Weights of a small self-supervised image encoder.
Data: trained on rendered scenes of toy objects such as cars, trees, mugs and chairs, 97500 training examples, 39.6 epochs.
Rows from block 5, named by matrix and row number. Rows with one number belong to one neuron. Each number is 500 + 40 x the weight over its row's rms, rounded and kept within 0 to 999. All counts start at 0. Numbers have three digits each. After the name is the row's rms in percent of the matrix's.
# fc1: MLP up (model.blocks.5.mlp.fc1.weight, 768x128), inputs 0-63
# fc2: MLP down (model.blocks.5.mlp.fc2.weight, 128x768, transposed), outputs 0-63
fc1.298 067:550490516507458502523480482471436458421542518518484535492592486496512455459525528515566543558505488493489498506466496488472425517376486537479480532452379576573537503500579505445464495449504516
fc2.298 070:518466558495464441483490491565487462498485466542478558575491481489368582513559544467567503464455475502530528375502549526471488431453475487470466482429513471497513463495494567417556456507510529
fc1.299 094:491503492544434517451491521497469524534545462465459462493486549440571553482589487480491424502565541528430497551464547506524468514551491554512456450504455435509518505446544495483549465475484479
fc2.299 083:453467510473536435518480544442500455428464484506515503593510479511463466527544543464498435466487443449516486564435449572519474436572513612545594471511497532446522575484458518456474488500473438
fc1.300 100:505444564524461593499521569435509460572483533519518492477445419466526505486467498523555467488500539531471545428541510474512575421508521449495541525477519548492548431479510567462527447485555444
fc2.300 111:556402545436559540524515466488499546506567461441536526461514483454430373477476516490431533513431432525520575496521504491540509516510540485491467456569469522466472471543508521521405488502469421
fc1.301 071:532520498498559443567524514513552472499418467493499568546493558479499556544542473560473474458532507433482475537539486521525529577485509602437521521497477422470486493521535509481518430478486540
fc2.301 075:528521537522522568471489472427533548518430455450549523536481451524448440545523478579504515530464458447541487497424510435502548556532476501518502442509502524510520530464528567464520513438470479
fc1.302 123:489488438411468452454442526508494496539532485515483526514462544547497423489523473509511494513496376519508499535520581513525505489497549460537532551468463513487509441558535509519477537578468481
fc2.302 112:441529565528524547530515557447600504485514516491448501424466532548555547502548513521460482424515471468569510583516477495530439464532536524507511520559465556460461605503451482493417499473541550
fc1.303 094:438508547497451452570565510535519457554442528529504490520514488540494550518488484498478501395540502490475480511513461500568524492458569500526534546460497483549501440473539509464475491514499528
fc2.303 088:526466491462451556485509418499582473460554477522462494553515503443504496454536470507508480519522462500518544464565586522408516443531522566442464508471550511519547449506485510496512489518528543
fc1.304 103:478540498481513486531494410443490476515510558535500499509611503557438456537545524467488540477449487506470536521536500596537486495501476463472489465527505485412579537516534492494481495510562445
fc2.304 129:501478533422463451478490559592514499491568467463535507526450463530469441533531484487493457520450482549432511451486483543487509484467541470488505524500437503516530507513549533519459519435478536
fc1.305 100:504445479519493436483483453530538505469489515455474515435528485578491477508527490505481495504417500498580527493541547548559554491491432500447533447540496458505503528535466478447440501573319516
fc2.305 111:520456502464540499469479472486494550488488462522436549494500527432509529427508483522516515443484390498500534495520584450493479481487543490559442481494411505484464479587529559524530504511407508
fc1.306 117:500536532446517514486458520523506542531473532493574502478507526459529427494481559543481521544482444525507539568500474530589448475497443546444497453463578488528576460512524404531503537505576458
fc2.306 128:447509519523445421536442455461566489578503493517478423444515516571432491477479518523482537517535494512512540528481529588472513484526500496517489516497498445561532483505465516484484452501451493
fc1.308 074:490473477502475464499550500525448502473459474472456502505608526522549481523497491477509533416444540511520594514439518467568552489478540460526481477546473440543491521488518491492447509515621430
fc2.308 079:438507504461471497440477569498548477530532437545485502537512532455475494425511514529535457514478495488468529567563563548553485503434476489437463492501541459478457518453525501504472568499532555
fc1.309 083:501537484557547513549493514544475556477492512480491487464518558541522444481504453481552509435495442499449496518524583488472496563485503463542607521470470544506560511506452547557503493425465476
fc2.309 092:436545468476405420523495472503506461535483470518512504459531518491538506513539450512470419490525559473507526454424573552553406500498519531504448507563463519454548485522539444520544503444520518
fc1.310 095:505431533477545503468614430537479495535511451490484497446493505576489496479457468482541529485499512546465519505525512581521502537536466531395502545517500534528448543522434397506506420461396501
fc2.310 101:475560546576492488560543448553560558510542431560560453510476498512444503570490510547501506581452447447490482519532483511575500553529541588508473533480466482403465512504442546583476555467420476
fc1.311 089:535525487519445475496513468553491562576467526481543495492520481486513474449510476467478454430521429517487503530548475532461542482485462436505527482599483545471589482533460537459555545458448428
fc2.311 093:564480441531453526425466508510541505476543474489553475479529527522462487479513492502553456517506507496505563438502525456493445538554460463515518525484535484461539521547514503561452530500457462
fc1.312 102:469486526482461492455421533493533480551452473482496502484500488429547502478549532498525433517533488557464516475490463509452534474422517469533554426488515520475495434519479542441524485460452512
fc2.312 102:523505551541523519452513490624461513435551520495517467459506492419489490526525470503461458456511459462516434440455508463484466566512434499489471518508535531560510504588544498471472446523541536
fc1.313 086:506500483558399539474464467478433528505538495556462496466588542600568522447528524489501524442557501483557489512574561456471511528448456534566583507569490545518552518452472526506419506476468527
fc2.313 088:525488503502571521528465455470513424569471549437483489529519559487446568521544457485575484499449487498550578484476462500545574490551459525465453465522468486510469503553568517540520537486492448
fc1.314 098:495494554553462454522500515460496481445518428536502496496562494520507509520491488455553497518575433511459520534513522529471520497467559519529497470549460491524448541483534498479525413491458566
fc2.314 106:459505534438426517534468381454380550466497532495423473515493458470505502486551539514481550487478433467439529494493532461533475540502507507543520491525537536492462449528401498573496519514489500
fc1.315 084:507514519451502514511502529486502448424463492463458505524582537591529489486453528532469467489479544528501462461530439486542491537516456445484601571522457479514521521479530494490544539482502499
fc2.315 086:481446496477505515517506481558536540479496446472585511503507471463445501477488446514518579489465478456434526563504514561487459527479491512577499519506510559559472543473430457561486509528536481
fc1.316 111:490491476510449471568503473518577479452540563520500549455551495496481468485548519526468464491486494531493524445565429552452498525491540495496533535531440519530536533493501525462565451508498496
fc2.316 089:486480528551522549477488601507507428452478464565512513554475546533467468471516505501529471503471531402461532489479475488533519512534500502441503511559493517512388543510498467432475502534528493
fc1.317 124:485508562472485464484496521490435452538591560560487538475484461596430539485485433531555434516470519510467529551456467437524516528513565434506538498442541487520521417442541484551486485452474494
fc2.317 114:503444516542471574463472436519500460412469536490484516478453433418523559548527503498525489468578514495468503582496459497531494486458487503541456482565437564492547549518496521529504513467539452
fc1.318 078:499562468540491516526480496547503423503500493489506528471488450488560550423449564475492516455570535554534533466512466542462523489506523488505536476490549523604538533521492540488533444455487535
fc2.318 083:486517499514529522491536497533532537514528507530461493494476552517436548540540479475398509459438508489553505500535528483520558595516524475469512535529542466455485453502476516539546511534573502
fc1.319 086:507565546486463512555428480493423522505462531452459518490468505489500463453543522473442492525559518465541492503538524508409507523502482456460443492448460449549467511495590464491546478524540497
fc2.319 097:527523428426420470455453531453508515570491382430551478540424515488512491476464513519533551513482482526438445541467479603458573477493527442517521454505516474471455525440506529510489479533464509
fc1.320 115:510486586512468504496484522567466468516475466537482415398532504616414518482553528511482501478511554536502464516535593440522446474526437522532494456533514527578444482482500497506505448511484484
fc2.320 107:508433508456500533451569440504475471463523493429551556513522490454502487519548516519484462525521432519476510421454512532547524511503479488514441452478549542561598521468498481446548476491527415
fc1.321 165:503502487509490503502470539474511488474512498475504259472502487526516533493428494503511514527482476468549481501528499478534491463545500474493514526549515471457532496483504496497463494498507505
fc2.321 119:523439510485531487495548537532408444459569469510519543532471529550531551575553476503571428515485506513459462462489489479513489439482544491439489545510464537533441514441572491484486498487509497
fc1.322 095:453510491592553509541519498494527492493443558541500482409510600503436518493655524453510508437475547496459479478551481498522543498503481527514473531512538572490443467432559493524535511543493460
fc2.322 099:509497504511524472415521491538468455540565500482519394569468478481474463542510551461523530446549480516486477515514470447492599533542488494537520502504511429482394447454531455516477506489438416
fc1.323 098:612540478498433516475481491477497488442545519406474502538498542528455504533495531510466478487423550472478609462538450458498559530564561512452441463544484493518494513500577577542523470574531505
fc2.323 086:495517514489492492478578442453471419500461459502470499588496487455503498504458501505515547447501469455403530596500488481502404514538512543490511543468513548435473469471505465548526513551546540
fc1.324 088:525440487503437499499465433571510452478523503478441481531469505483467492495478554558518511553530508536464532481522379488446473519518525536433510502496498455479463523497527579529607550491459525
fc2.324 081:555577501563567544468579513489514398489499494479514512510454471501467501539481501440501491507523530476481478505560523466512502543435494466493553490506463468469513545405467472465568551511564520
fc1.326 116:532487505470474459458508440490514467465456560529493496477519484478447470540458530551524536525507423524507520444532470531580528425524564462468528551491548518528523480533473456542524510567452491
fc2.326 105:480455546538513534472464579446530471512453545505507511516470464508538599481507428482501491466475526504510496522494536479455523487546494551537530481497515477468562601487458435529527506436507495
fc1.327 063:471499454454453516526441597483516492465510412436441539543507522526409427481533546525511540559492520570474475520462548453493475497472472439527495469527505542532529472470551537529511531567557492
fc2.327 060:483504469542522589480543491549392500590429470461486548473518492556487599487545495466435486536503501504496477512485461515394448528539532534510440518519559462503539515510435447453482467488538464
fc1.328 099:553514572507457461536468481482476472509503467459487471542512568450533479487515474549515545491495465605546547570517545513556464494486492520499554550485524500514493481530456533508496485440440471
fc2.328 093:440522525536498516470502525471421462507507517456538531533439461473479550492468523478569485487467509511446499513513552488461524463480527520516527467429549555506485553578397512464436459408444474
fc1.329 084:505449509485463543549535405475463461467526577480544485536517473527419463519540487474477541502492506479483543441499430570498551498492528445456529482537442521525562536480523544416463541476513533
fc2.329 073:485522422478566573477555496557486426511481555524441454512458592498455538536565477482548549485478469531449519456507480522537486536488482454532552557552432509519423483523479496511456452486467523
fc1.330 101:510521475476465451551446472459485489377383498524531479525538465454510487499620476517474565485570535467480489368522458485500509554499505473535510500498560544548461507547424489514523487538500473
fc2.330 099:537471497493539507495490559499480491510454504487563515424433539560538545469495552528478476506572525497454468497525504485496521552515467526523464518361472490522443520474469517470485461458472504
fc1.331 169:517488474499472458460579423493474514407507569459481482478468471534486470525492560481490487561469454534460537501507553550533530534482510515519520527574537439478568519533459502531469532437464466
fc2.331 193:470484466488415529486519439428528461535525502504466443564573491438514478532539510504460476479538483464472446501505582484504530478434500426464433494521538530518568493464487411504499519519495454
fc1.332 104:501545564482521479538560510495507486435488511518496509465483554432460426549510479410471622495513509474496481515478517565512487545558484536508463509566491526565487466464505583482530491559513434
fc2.332 104:468511482437442548552481514529477533524518493544463434535497500586533566542485531459585496504566532549499512416477494461527505510541493525514506472483475514430537436516561484506577540519509472
fc1.333 113:505472508447591485521480580476537484560442498544476540469536534535534520553606469423490540552492456437535429541533521535473492539539504531497499539580500488509509499514500528488552466521485542
fc2.333 113:507497558480493559518476501418517571527492445514460484462478500524514491583436522545507511462475521521509427532546473466588546494485442485512570482516536515492494497386418549451544476474469472
fc1.334 098:495527450499487481523459448460533509490461511452491504503524579444450407477524503426461551494462544499476512549509509472420406561526434554479544477515534473503453499469542531508509465588532519
fc2.334 110:523461458530544509563546479530527480446479537473479547510557511490486482508470521448445478537470539513455555444517467463459519543455527513448557510408490451483429549526461460458550532521545536
fc1.335 113:458498460529486527509513521490563519487479469495488515504480522478469472519524504478424469412446486463443456508522470522465456537531436494591531514426571486487467470468511478462490414507481529
fc2.335 118:475516463501455447551520443582503471431497491576459486520557457452510459462482526519494494474491514487473492494476552527451480448501517462436484488555528471473465494493469431544519510471500553
fc1.336 104:549460482493584516459492533434485527448487458490512518463570517495406455563515465533485551530435522510557488495552522536479507506541576474572499554568506502529510529497530500592533472458404494
fc2.336 110:549496521515532497496501472452527545518476457459462473526583435487517462572510533551520537531459455494486472505572498485552522483536461521506477507502565481476496468481404485548463546504414456
fc1.337 094:495465554482536519542494428431444453524545456591556519521468485541512497462429513553543536548536525542466531553512468477576446569479571510463478487487495493504535439477471499525468512505538503
fc2.337 114:449528503487481513430510495558517469477570475550509449485496497511457504586546504531522494518540520555449510466500473553439517502490535580465459551464474436481529457470451501503463523404451487
fc1.338 065:495460468500504463464452513511543491479473492499565500545517483517480465475522474567492490483476486542452465521538481505490463561538522544439574495539505469448460552578446458583507476491482520
fc2.338 064:518524510432563543510530503419505522554492501562513508369552539504472482511462557532531416466480521492506522486491471473517510441463410515556479496546602536477510491497493442502532551494479470
fc1.339 157:479402525529504510537545496484498463554570488542498565511428521624539527483507469491451513485578513529547506554547410487514429558481561522417527476482472527490528483494515525498500583481461529
fc2.339 160:481499484496499476502588504479499422577478494508517464513503489470485435492521574582524404534579503479444474455486552479469526591513542500390498510473491497507522473511456544425448441437490514
fc1.340 096:505519541497435392488521468481441468549485445525490571451535524418472468494573477474506488516514521481480468499506487422487523484554530506501553466490545457540494574528514554427510541472554527
fc2.340 094:487504531488495514522443482449548525481443574501505536512524450521534529518479508495434581466482481496521461530511491465464472399496452533554503436434563566467443458543438524499533535507523525
fc1.341 124:481517458479473464495545501537460505491523448529489645555492525481472444542506512430495468474497547532505517509474459483538537581456527465446474470455510585491512556507486502529532545546534492
fc2.341 106:487546519435523408569459563493415501465490530504539519556492481537590528478513461481519511512513504446470545412469479525577508522514468499430512454522504499470470580459469484451526474490494478
fc1.342 121:510450519483501507496519481505501509514443533479501515501447506497539452511486468478493472510500452499530549633477559493553503444546438519460580524480453552465524521524528491531510482617550538
fc2.342 125:502544551494543485486514589449489492501463512521556516454458524485487538421423515521531459490554512488573472499510527495549567490557499498579515536485472446514490514500494559452452512429479621
fc1.343 105:471545528496501546589496476501514496523547524527470599542449490463565499496530464501435485452405492498510523457540444486536530567496555517472522476445459536457533447521490442470554534473529502
fc2.343 099:439527534552536473484560521478455465445488455552564496536534542518485568539449446521521511537506480486472462471453428529482403409525480503425483513520454461540439512395549507426542544517481516
fc1.344 108:503474547527539495524477465472496485471474444536449520531564507573489451502530456502533516469489473478474475495515550474486426527447425532494487513495537603552481506518492489507546500570498499
fc2.344 126:445548481472484532502501394504498504509492393443459496571531516453470480437470477472501532520478525556564494545542524491437486467497566534455481500509486470496508538476470448544390574485478424
fc1.345 131:540484552480498515526475445423554503512560508510489520484444511597454460503471433445537478499454503500549443530510454517552457550528429500480515504500599532430467543542486507513443515466523466
fc2.345 120:423517489474513475462511517482560539546504453507467445528478589530554553543543504456487522476472520562491466551521528518497506542517522513511502548512526528473446458482509467535415532438504499
fc1.346 114:524586540501516552515555516506541522523456562496504425506503486507484520471485497489420519482373518536467490522490479587532496463569536472532554429477475524462411461504543506471484454481585497
fc2.346 126:464451487457443485463533532560488525482538518559511474510482562488472546390443594526500448491539468538516473538397511430492484480519513508467377589528511541537546511517487460545504510509542457
fc1.347 088:462507501482523477558506489503493515491461468558470447465523503490520469465468542509515481493482507587503489538536481456579504452578538554519439471621495502540502511490463551445548483387461452
fc2.347 084:515534471432468481497481536490441365567491528488540529569514484477559523508535527491530546520451526482437546462468565436520444456443505518447442391422490432502511438509505483451477577496519496
fc1.348 098:529549479534529448456555551504476531551453468519475488491592501585449468542544447442494490450531492475510491575568502464456477548523510527480508502498535491493548490513509434419524440456471505
fc2.348 100:578474502471556453486498475503486555519546465456519605452485422486530561535485462537530510453513521423549448496483485527509505526442511527454490488485520591492506501446568423496521501503483502
fc1.349 098:460502488482457497519507529457532497458528428499487478540485486559448530468512489502525431525548526537470501555635581504495499512439483433539523417493485496534481547506463529503434554531533443
fc2.349 091:514442539539532519474532514512505543463535468547563519422485517562492520495531515536505509527488504555537538431542542515567544537435501483444566507528507448525465482419516468471468507480575445
fc1.350 119:480570525501454472480506489473518537541476502577490519513500459441483475552495455526450515465566495457462482484525363549519537480457402447528458573422495564490522524488523577549529517446514516
fc2.350 120:491575460481537461505495463464474468441487485475518525478466488483534472441505474562442551485383513522513536471450507461490519425512485498533533437520463480546447461463453552499536544549495462
fc1.351 092:549547532514525450467502496509601425482497455505501513483449516446473433488529422532532533552461473485528511528516445532468393492443533516512563533505563541458465525483458536454507494535490513
fc2.351 101:570529404500517450470437521523549470476471501447509513583522471455536493543504482469502455515448454493476528464503526482554478473452555459449502496500483452526481415467518467492466576563405494
fc1.352 098:522504548493442421501477583442429485519593380485463485476489559532529454497472458500471490488519554518471497527442452534509566520526523536469484439468490509496504522443505466508491518534417538
fc2.352 110:451511524552453539459558458466458490483567511488527396491531437516502532526608450514523488545493500554446487487486508505495476513505492473494498585527466561441566411515517480506477509442412524
fc1.353 122:492560510513461458518432522453530469525525535497523453534473494475543433481527513508557459528487459508459549475498510446491573419466508469430499476484499508450527466539568558483539436475634470
fc2.353 134:574459563450521550509511436561534509532502496493466501402521561477528425515523539432479443482464474450555554608537501547518531489458493514571504524539461540444445480503402519518443556478452512
fc1.354 066:465451493560523505485467539538460469465506528493531503536434547579523501509498490464467525549478511487468484486550478442472506496431417521436467538555494490503549498538444499511475489480514526
fc2.354 058:469456523567560475456537516462528494456494532575432488473467556471502449478530523521407531460526504572509531535490483485556480462479537425510523567512493473473552459434490509514476489548521473
fc1.355 117:510495488479506530447493527510498524484526478521431703492503497513579488473470528515518466484460483506540510496565512548414458482504535470494507500489460513479525446518465493517400519496532502
fc2.355 099:523450538530527421506492539511478521517562468547527522598394489520547553512487512570504410567447510485573454468478439474512458466500550479460485504513467507542500525454538429531522524516526566
fc1.356 098:472482518449524512482518479557588479521488555569456503515510477485447502508483500500535481440447484517481528451527523574508476517472477481548447509524477574528503562547522542483508507451546448
fc2.356 090:450569516519502502509483496478470566519493528488552454505513468436513498475452547504511498543592484477440534520477467412534444489530521448523533468444487484520525466404454520450562467492534492
fc1.357 085:498496506513453454494458498501445531507587517549505570507512554499563581523443443472493436507514519541572487501521524476526514538514397506532477470502492450529475452464496485506485546455486521
fc2.357 087:397476507552550517528442516462533412581449466531561476450505531523500465422544446438550413529473479490478506487506467450479510464440567450469531432571457564530517571505516460525500518494499448
fc1.359 082:521469517509405522440462501486471526443512435431486549620515455476460508540519505504561452480471484469499557492467484545505453486486519458508476538489529581535510547541470577482526488459513534
fc2.359 082:474479441438540560548526529426474546518500456515520509516508500549545558501491548416544535507506513479512482485473507544477433560458495500406479515453555565538521432430541469490556490470510511
fc1.360 103:469463477484429518532454473541559516488512508440502526503507470518533447530497436552503448482503473451528491517575502484524462467478472451491543508489486478484523500480473490455546517450507509
fc2.360 111:559528427481539533478493497484462468518511550493494424489435567565455517481538522472510565505550524480486473459471527545486514487517485538424562513479511483521527478546457448566542502547452490
fc1.361 105:450518503477472496392496532516449540483507455461537518465480535523543529463511509499510461518493433524502505526552512430446483555513474525541471505582493485508492515448570524494534462481505502
fc2.361 082:471548539467565479526506512512512497427478588510502493543500423530582537497527507487533445549440571483487526420386508526459497485496517598482513480524460509496509519489482445486422454497501415
fc1.362 112:525470462506531500465483490555484457526545413554529591494582484475474595521530426467556427504520528444495477497519449527483489480524445434530487474533473466503505532552571488496555538546529476
fc2.362 115:478504482567470522472467490461463506520561541547502517515478466436474531496503526498516489440433547534534463506515471398486506448477510488490491552463467473455478463512555581441491560484443513
fc1.363 053:507407518467499479547494492506561525460512446517468477477492498520541474519505508510492535444518430553527529592538455520504483560511438525474583579510522539457529473463490474535452464485531543
fc2.363 058:500489545507517531493502437496532490594461529543383508521558466512515554514430439475444502452408475518493494508522468513509500416494536552547487480513428460488434530550464532544540523511511500
fc1.364 117:568475490508447511434513516532443524519486521544572483522496479427438451502535486523496634576510408546489458512501509494450484467547488505495445435453485432534553464440487528530447527473506469
fc2.364 120:511485494478478446532465462474500460559474528551494531488536455548562486535484483436502569555511492588549449507517486516407524528458532514480544519494479532520531461504478516514507499458436459
fc1.365 120:512511519475526484513449478465491461534508469542523521523530555469467503431506523469505479532505505489427515533463517459551536484437537532512525518539524584571471510504442478509541476511506469
fc2.365 121:558588468512455535495506509527455491519526511500444482473449550477518420537522545468494474544485467526490479534490531469483532480560551533528543446538465434453491511533448510524476502467406475
fc1.366 064:525544467450466464503488512545487604475552424505554440540550507424552437502560471454479448420579484448530528531512589533429490485547460443547499481536476517572501471505529518484498495453461495
fc2.366 061:522415473497502532482512515573530487504473497515496471480422554518475476511529499482514459512557534485475504519463505518440517437490545481484494520493455566540480514553500495549515544493487487
fc1.367 093:503425432565506428551532423523439542477503450493493556491517502528551485519504517491541576461499485493490521519501514524502500472489472540470484552596476472393505486550419545517513499439456472
fc2.367 107:478523448522490458463453460501538552569483463514455511559449386496464547525481578492486508608468454536528540471464505480459490575522516482556468508515496515497463440529512571520519519447463451
fc1.368 107:567475549524471500490504501400460509442462536556523524511544566520516463498511442464529501505507471480510486521557456462512512575436470474520465500474484473502453508458487561478444517513500461
fc2.368 109:569515468507521499457450527427469448511463514475570506570463497416476449524502483513499492568484458527485577525577535491500511571442525480538438486471486549508580436516508482439536518580488445
fc1.369 128:486465519518509491492520463447534527499439525435516506461483435537414445544509471470420531527517443530489501484516555526478515457547455515486480512524574416451514507472528601512480506507380491
fc2.369 140:494469506563542529480546503555459447484526516577519484543528549544474453537525531541473536478493499480398460535537539509509520483459459449582475512507490600517543384418476453474455473545506488
fc1.370 102:435402543474503460443547551520442416473481527471506547462564509502416522508515582436513502486539509467452463504547497495530531549486485533538524533496463517628463596491507454470525490515519518
fc2.370 105:557562502534492595542513489550510566483554440506513573552587493477466504574514489540467451501561510475508483567520487547478539506535480539547521564515479511484476450480549497499476545556456484
fc1.371 118:542498539539516544488539471506517517418497534476501539505509590519522526530471537619465463480518512474527477532475427495494438487486475561548536471571446459498423489511482505399513523484518507
fc2.371 119:520485575509525481472478496540522504498520477419552572551459444528554429491403424465535436508492438507547487515445448456445481508519490502495497473562509545466496531557508511569523453521521512
fc1.372 083:519478536445418559484439529382497531477479517507474507480452437557534492467484568536519565527540443509443534530511492444460524490496524472497598472446538509440480458507537516441499436466601521
fc2.372 093:486530538486540505563464429580450477509466542493487552432545457435479482469470476462499520471452515521487497464526538486552478513464579500501491538480461524523472481601462568482480510462498506
fc1.373 058:511559594514509524495495453466475577466469446473464485498469501517569506479540456523469503480459500507468486459511458498487526533566552500401449524474492500519484381529525499495552579430397514
fc2.373 062:453453521469471527555535551522528487495509448528444486547533501579483455494375533484536455512488518539502441487499489508552530409533467501533565511502547556463487450435447520565486457522444461
fc1.374 099:479537458533544513531427537516483524577455463579502490573518493473471489502559497509522523515503454468525460486474510507444460443443536481454528495463550562454526480515518473568518427512558512
fc2.374 127:471505476513468527486504443527475422445506476506476531541509456408480455476516472502475541485511531500469498445534545513552460470441570450442401467508490479450553475468587391517477525525473486
fc1.375 123:534516520528492470543506459504537502478504544526543547528411537544420495461595439479487533507531528533512496522530529478490534495441463463511518470444519422514530466555392517532466522467502480
fc2.375 119:501462478515467516452494498476432459500439475548521540520470402590592514423578517539480493496516504510465496539547446539465554511459495425554508471509518521550496503500471446472468520495500520
fc1.377 096:498407468465606471493529500514511517508507470463501482520551530548469502484469515487505461488521489516491534552505535527519466580540442504420526486550469446520478602479429455508471523502357536
fc2.377 106:539506474556547527495547538495450500495489405476540558474551562490534463492489511558480417493447439442472536517494544436516509540384492509581515466513465482438446503484489555472524495444445518
fc1.378 084:443498458494513500516501485480486496522558464469474479511575446513523538512488547493459530471442532518462447499578451524526601525491493497573491602508478501542443479531505482489505444536457458
fc2.378 085:516537514517445499515516388430494474456526448518440481460472516424493472483568476537481494556522484523550472497537486452480571505437485510578505468518492447541469505485514496437502528462488449
fc1.380 097:490507498447525478501487372499570518574489449522521494462551509481486456485593425453514493577487538485483528461500483509511573532498523557485495470479534503473527500455523573527569519470530461
fc2.380 098:538542542500561547518433562480527470482448470470477472521443493570515459542511369527484542493507505537490475481518477556478490529505470523508613453507486464486435496540485450570442467495438528
fc1.381 136:482560532436477507508551551494519494483499525536486495546492519574491492478508615504534537445489534464493500526508544515435516521502510452485524545461605477497474550547476411529478478516444505
fc2.381 137:505464530526557539401496542436559503538479443483508421417467544448409536514574498518459489459499533497524576480556476578530451487480526467530459535545502511549498529567464484568528473526548504
fc1.382 096:519447491508458551488469516595515475409453468441421473515591466522561564562479452560497475522547474439512465515507501453505481493562476535565463505550429426577520523530530551473519525478544500
fc2.382 098:539542468530492467501434446547510469568567433445484466550488459490472544555492524504520425532531514513556515503476436469480532474490524595447467516463454556527495474490446448507431538517484441
fc1.383 095:506563482490470482531490523525512519538494495501439476475515397526489455468512627604461534448464547492553507489491523476528494485467536464541446556479545475497522437380525485482524486491528482
fc2.383 091:509493417516578546476473481502504504508488563530459494437515580448406540543504471513438463515462454496423482561497471528527484473451512441534500477523491506522510491467536493555508532493473437
fc1.385 089:537458508466542444489512447504494522405540492491489542508505564466505477457498554501517421506585558533485456466449535504516448499457585488549501555544506550568420469504464544488463518514422422
fc2.385 099:497567567481540526447545506533469515499483541494521486504547449531549448496551482466511579506411423465448521405523565522470437497503471484463512520530514445481445430528449515527445501489446471
fc1.387 106:520481511495505505467478511430474478422525562423532515532479535491531407506558491471484523507465525534532495470529449476518521537478559594486452520483537555499464475485568538407473495485380575
fc2.387 134:450495521541495540481545543493473489536501543512533431497484499477430475436546531483515447532501476457492499557493499552445440574504518427460443552489578522485569462444546478511508505471404514
fc1.389 097:475497549520493491538554468500456502511528410615443516494470497541509524468517486523533512486453541459576498508516526574445600548441456501590484502549503533489509524460485511559492501432491473
fc2.389 103:440562510553437471538485477504475505478445483523398446460506529509448531554481442474514471502546489465498479483481551489479517528535553492435535502532463486503532509607502603524506446500502442
fc1.390 075:479554514443514503508506446499586508473441493537526507524462481459413456478457515538540492467530545490485425520454554535434437516445502586553506520510570450457450514473427522516486496498525525
fc2.390 075:512519384489528481536473562495477479491484512506534458552503501493553422488504481450529483533600493555492601479517505420501543562522510497506510582466523513466509532536516510491559563477564476
fc1.391 085:507598462525483438494517475536441516544491557516453512506544458502475401470442475443515511454553440469473497519469469471534492505508510495497559494494453488556440544531561547480504485537547530
fc2.391 088:477451479502474523516468473392573500525456440488549527449526483496511509511447461513470378437512522481566471566554520474501526459560478517604547490483507473523488560516471464470516459443499475
fc1.393 098:480494515539494520546510497509416468546454508509500499556453447472625519512526502472436563592479547526480481458527517504470527594442514507484496598587490581454468486467460457523481426517559500
fc2.393 084:458518515561413507412532486476538549476495436497473492455523518509519542455525519471448551504556454503575508506463430471467573518404543513511496517430497594488490530541474513438467523492540465
fc1.394 069:507454462566475490480502528515487455440531527506495479505445543566553544574485418467556492467484519494456455479507486566465492496509494439560436488523490556433442525559482491479460460442468499
fc2.394 082:441491508504541460421446536535528481555483502499461519432519573474488512487414456443511506455460541504453518476584430530502551520579484446491520477491472428528535539415500495500632514526518525
fc1.395 054:531491441410442472495435529458534483456475418494583509411495550470467395536514514494425484536556498454450512482488483545508490480524476536518572513445546423568466516482458500485472551592515478
fc2.395 065:530528481480517588507531480448502474491473535456506467432524471520557559571503535471541447522564543526459473499542531402488530490537564583495543560473521495505500530549467514511554521481515523
fc1.396 101:510522523535458461540484420500537482474478515516508495531442522532475496524458553552541473514487439526436503564491454561573495464588530536508468483518447527513494488481545458469510523468498573
fc2.396 095:502517458390496466482453521480458467502499550457513485554500484483513510542476465521498511586461595472542529461501558473409513440513505586491516494478465457541575507479509436495515538496531549
fc1.397 117:452458508532562512501452527534410473539548620481470506529403519523568547500529453449466496468551514505496527537463518563547479556573507483465457442522509415447503453521529475490510477429472471
fc2.397 129:452464519522485512503483552444545507525449523533571520530551498545465478477526520550421579507470512499502481501455456521425514542510509496510521412575478446528558553503506503462559511462457483
fc1.398 081:556462568516469498527469443459557498450434482482472406445527512423500443537584472453516546496558528523497526389517498527440484451485553528491488555458553518520494490546422574473490489446512502
fc2.398 071:477400404504490472451551512504443552498473470490528493526490504560568598490493524484513434465535567505474464474450546521495473445469507531515446482410492525528437568462430457509452504481573436
fc1.399 084:534478507524582397514448502470479515458547534535496539479462583466522507503528495537505492569553482496517571487529476483488475564523524485522506536483435557545486467482527541452523429492473468
fc2.399 084:446457591474459506476460517547609509488439510487533483532523474450450459425538492491531430489427514447487515500558566530467481539492529493416473472484567513486500483519558452557438507476505485
fc1.400 094:559452506501507520478433487492485504477509566486495555469502507518507489514554475427533473501448504523470462474493501631458530612517485531456498467483531493473482430511497493476477539511513486
fc2.400 076:541488574464502506513519571480512470505554529493471506507491528498528588525488483436465470502490541505543467484470474515537451489513529495463482492526550554530483593495504489446538527450487503
fc1.402 071:489454494497552496502487428468444513509550441509515554567508528494495482478413479494475497445504521520535481526490468495499505601509486506526544528485475555479494513519546459453489503483458441
fc2.402 079:586517497536497476538524583472492467529528479551477408511465481553482561479511479498544493515539504471472432466515476543502508478538451541508403567514410498478472424497498529521445506488504492
fc1.403 116:457464492523446490463453565447437611422466494478497491486470510588546453553545500464505475501519473466456521458523527459499607448529526497465519501547516477463468467512589514548504443446551483
fc2.403 120:563565455492588525524480555532524424519505500474579564520514523472503506509527484509557454507578576504437496492485484483569463534518532489487510486488497520467495541474371502503470522563524456
fc1.405 080:540490497467495500394508454530500506436524503500411461490558477457442485552530482555525438540577453467465505403479400472526464545511494478491520524459552474532515604522500557522512538526548580
fc2.405 084:574480526504516523494499461461547479478435571534457549513484483468588542568516512472477482494507505524491474476462470495424519477536573503439510500479456468492579410500490509452516483522504487